A small image classifier, trained from scratch.
Model: 0.758M parameters, 32-pixel images, arch efficientnet_v2, activation relu6, depths [4, 4, 4], widths [24, 40, 72].
Data: 145000 training examples, 16.5 epochs.
Rows from block 6, named by matrix and row number. Each number is 128 + 32 x the weight over its row's rms, rounded and kept within 0 to 255. All counts start at 0. Numbers have three digits each. After the name is the row's rms in percent of the matrix's.
# convs0: expand 5x5 conv (model.blocks.6.convs.0.weight, 120x40x5x5), inputs 8-11, a 5x5 kernel for each
convs0.71 103:170164108115168137180161164191173122128147151178132137179087150156159154106129137133128184126129136154179134127155157110181177158124121112150116095125095136139140112135172120091131160163081122139175115107113094184121123092067127164099118149154169085133158196148084160160157043084171135132074139140158
convs0.72 101:144146144135128114126116152096168128143165154163141143155106146108139093103140124120120150098146155125154117152176114126085097135124119094081102084092079116156130122069075153114122097114162090128147127133141154130154125116158067099131099131103086145121123125126147102126179160151150135125112124152164
convs0.73 095:126119109135139143120123110053172131127109119119150129107083145150134116115144123127162193128107122114123102093188157151149094057161183145133082130181113134165113155095123097162172117106068160148108155095152180086157154101170084081124141136047085141137152141122135141117081116141109138047094113095110
convs0.74 103:097079083113087104049096131107119087078141122128076120135151167157114104100168140146199184131179106179135104156101135184123121137119192169101135099156112131134111163113133142136194127095146117201124102153113163162125194128135078085094089147119074115113189114075082152156143113089135096116154116128032
convs0.75 110:131077102155130155118140142127193134179130115179134131059105134100077120140076090131137093148119120181137105162112208138087108128207114103089138169139128117136111116114144122087180147166092089180154159138127144169156103139176106090153156134119094166131154143125145091094172103119069096145100124125151
convs0.76 099:096139128135144137196163155142132147106102084146128150146114136153096130083130079120109161170077100155202158134130126163164160142111107125134163156109108121063127137156178107151118157118136113117162158135140125164122084089142141184100129151202219157143133168108066078099177104139094187102088117137160
convs0.77 100:151135149185152139153161166148161109081049096136128091069092155162128108088131129161185198142170112118138084137132118096088096107121145144135103131175128158113118155115167127121168150126089125168133068166156122069125126123119158163108109105136130118109111152127114112098153145142104117149151169107129
convs0.78 099:099145167140147067136111123116107136125130127190105034120171116063079142140137191156124103157082084141142148150166083125111136162141111109183152160143081115162152123091171147090092110167144134112140154098139146162092040146194148145157144159126139099147121190134093153139182098061180199155042111162167
convs0.79 097:101129144083089090134099085109090093093096105128089098127088168153175134100130168174202181121112139178126131125127189120111149181149137087152171128118140140161109069145175132114098180134145141158103113131118130099145152145123068103079086071135139098082150152128146138139162147151126100175174141085068
convs0.80 102:092131112122149089155127090108100118113094094135168140150180142188134142145104096096140145088163124136151129093067083152093069034107128113096112141114113152172140116078102145137108073144208093094082127171090120049106113139108115159156102123127179172125136138179197151147132186158149161136132086117131
convs0.81 104:114147128175143096114156179184048092128122114136165199110097117137174116131108119114164143143094110095140146147129095111156147076133059082168107149151146211112148161122179138140174101181075125178128186094111123154191143130085141162110149141092113131179133098133104111148108132137122126148188168129096
convs0.82 111:106124086072115156131126095084167137122087148137131119101149110130140129166120162167100140124149149155127129120136177111129124131136115144130143154107084120148069087125154110085111172134086119178156133072146124168130095182162126133098128162117130108126125125115087121144135107138147194140110138185200
convs0.83 109:102085161213192113103110128146143102111137182136127102120142128158157135112137083092139166134152069127152083107066143197104117132156199122115129155221135160155156169168188126115146205158113087115177136097112118134147136127090144134127148157154114088128154161133108088150171114085088116115154114128105
convs0.84 097:103138149102115171119090051111110153074129137156153109144207150147139167164111129172154139130112157138147087128156144118144122175124154139151146155182128169142056082156170121124081162137113161104116084139149126154106164143161156097070083146170149118132167143133124168169121109155186175153103142172122
convs0.85 107:114100104125126086082117113097102094071048062139102091055032101071132127068152142158149117144153130170112155172142187142125164137153111140140128118159114106134093157090090109098151118076118116179141126142118186153114134140142080093118102154120096138109159100065112065111108080105094127096080124108109
convs0.86 096:124131140178177106110146146141072082137138080119098127120087130119121109110117108120163147175119117155134184120130148160136139107146134117107107154124120106119118139173133076084128157147092119153133122098095159164122099104156110056098118160097048115155133129071116138141113099077140191124118134144171
convs0.87 099:132133123075088149154121078044122153122083144132112074067119089091090130220087137145134112087125154140096178139144161123159156166142098159197164151124149111098160140136135143113148172120086150128159170075064128137136095156179124112104120147128090075084153123101110068118083106141069158108123162144230
convs0.88 098:115133126182148155121126162102174119155141167159139173145135176093128112067114153167136166189168154174172117188157213166076125168196191091119113125168134127152091109117169138045072093120119091127132119144122149139101132152145167137165123124149130134141086139112104131129153152157151155152153133134112
convs0.89 093:144141105140122180145079124169179103075123157146178139147089122165167173111191146161168146141150117173127122139128139077167091088104064143087089110119117172159152147205175163116166130162106138169146136110139177126132126090148122141139127131194140136155132174114130196155164117144240164155136165172160
convs0.90 098:140138079103141150102104138119077129106117109183140124135092160150133084087185201149153157133191194139096101143137109156114129121091115132109109058092136130162132115115093172169129073069171131132126082146180114142087160178179059089096100107082117103132145114129191140120096145148163103125160164138163
convs0.91 102:124131090119126093065098145180116110112130168121129151139141108101144100127165149118095095158169136068079121197139087117115093068106088139123075062101115150163130131034099180141130036111169130125073116177178148087097113192185130116139110140097121131124147111150150117097100177207144107086118153175169
convs0.92 101:066074119111136061132117106153089104117104129188148106086124165139113124159178144098087116149176109096115139140101090155115109124123122093080140152106120130136127114117147151161148109156132127111123159131127114138160135107119095121135080127128193176160185186219117138189138120075089112133094059088137
convs0.93 101:114136150142135182137111132093164120130085078174108121082053142105116100132191186167181180119144136146089087173150116132073063105117137166089123153116094099171123085112151140148175156145122132182143161109149165120164077152188146131122130105166153135098114172146143106110147147150109169141154156149177
convs0.94 104:070107127177163111132129113102132137138138108156128139148150133073137114091175140147128147143105142163102126104150158118162126073161091166129106141130129153137147200140151087156184123160097141218125172108107195108102114109179149143160175178171180132177133175121151122175122084120142190044075130142145
convs0.95 104:104123129175198101082113111165102111096148119122133070101077123098122112127190120103136135169055131164101134097128163102135138119167145131149153144148163195123167165149179042152142155179086121151112150093086143126153057113179163147134189208114092104147142166074116101143150108068108132170104109145154
convs0.96 097:117135169119123070057073133106098102094097076121093083068053157096109109108138124199156114096102160141108109132186199117106129164221177082132132193165156197100105075173117078100102153124123079110099148114062155099139098073172111079065097108115058063144107147093078097095145139115070128174131136090128
convs0.97 099:138101139151124118138094066067132135155081118123096118119157077120099129126158099160169119158175117121088116175096147129097123121136099173120139144157144155134155173163107127109168151161103056179148093128127137116096123116116175103146187187174085120162206154089106094138101054136089164064100161147111
convs0.98 102:126125129133114155110145100062165144148102170164150101168149103078118118093078180146111083127194125161178084133155176151117152159148115090154167168112112140145106114080140152057085132153116073111143135110116189166124109116152171121153120081172152152095100176132122082143203085089170163187097162190174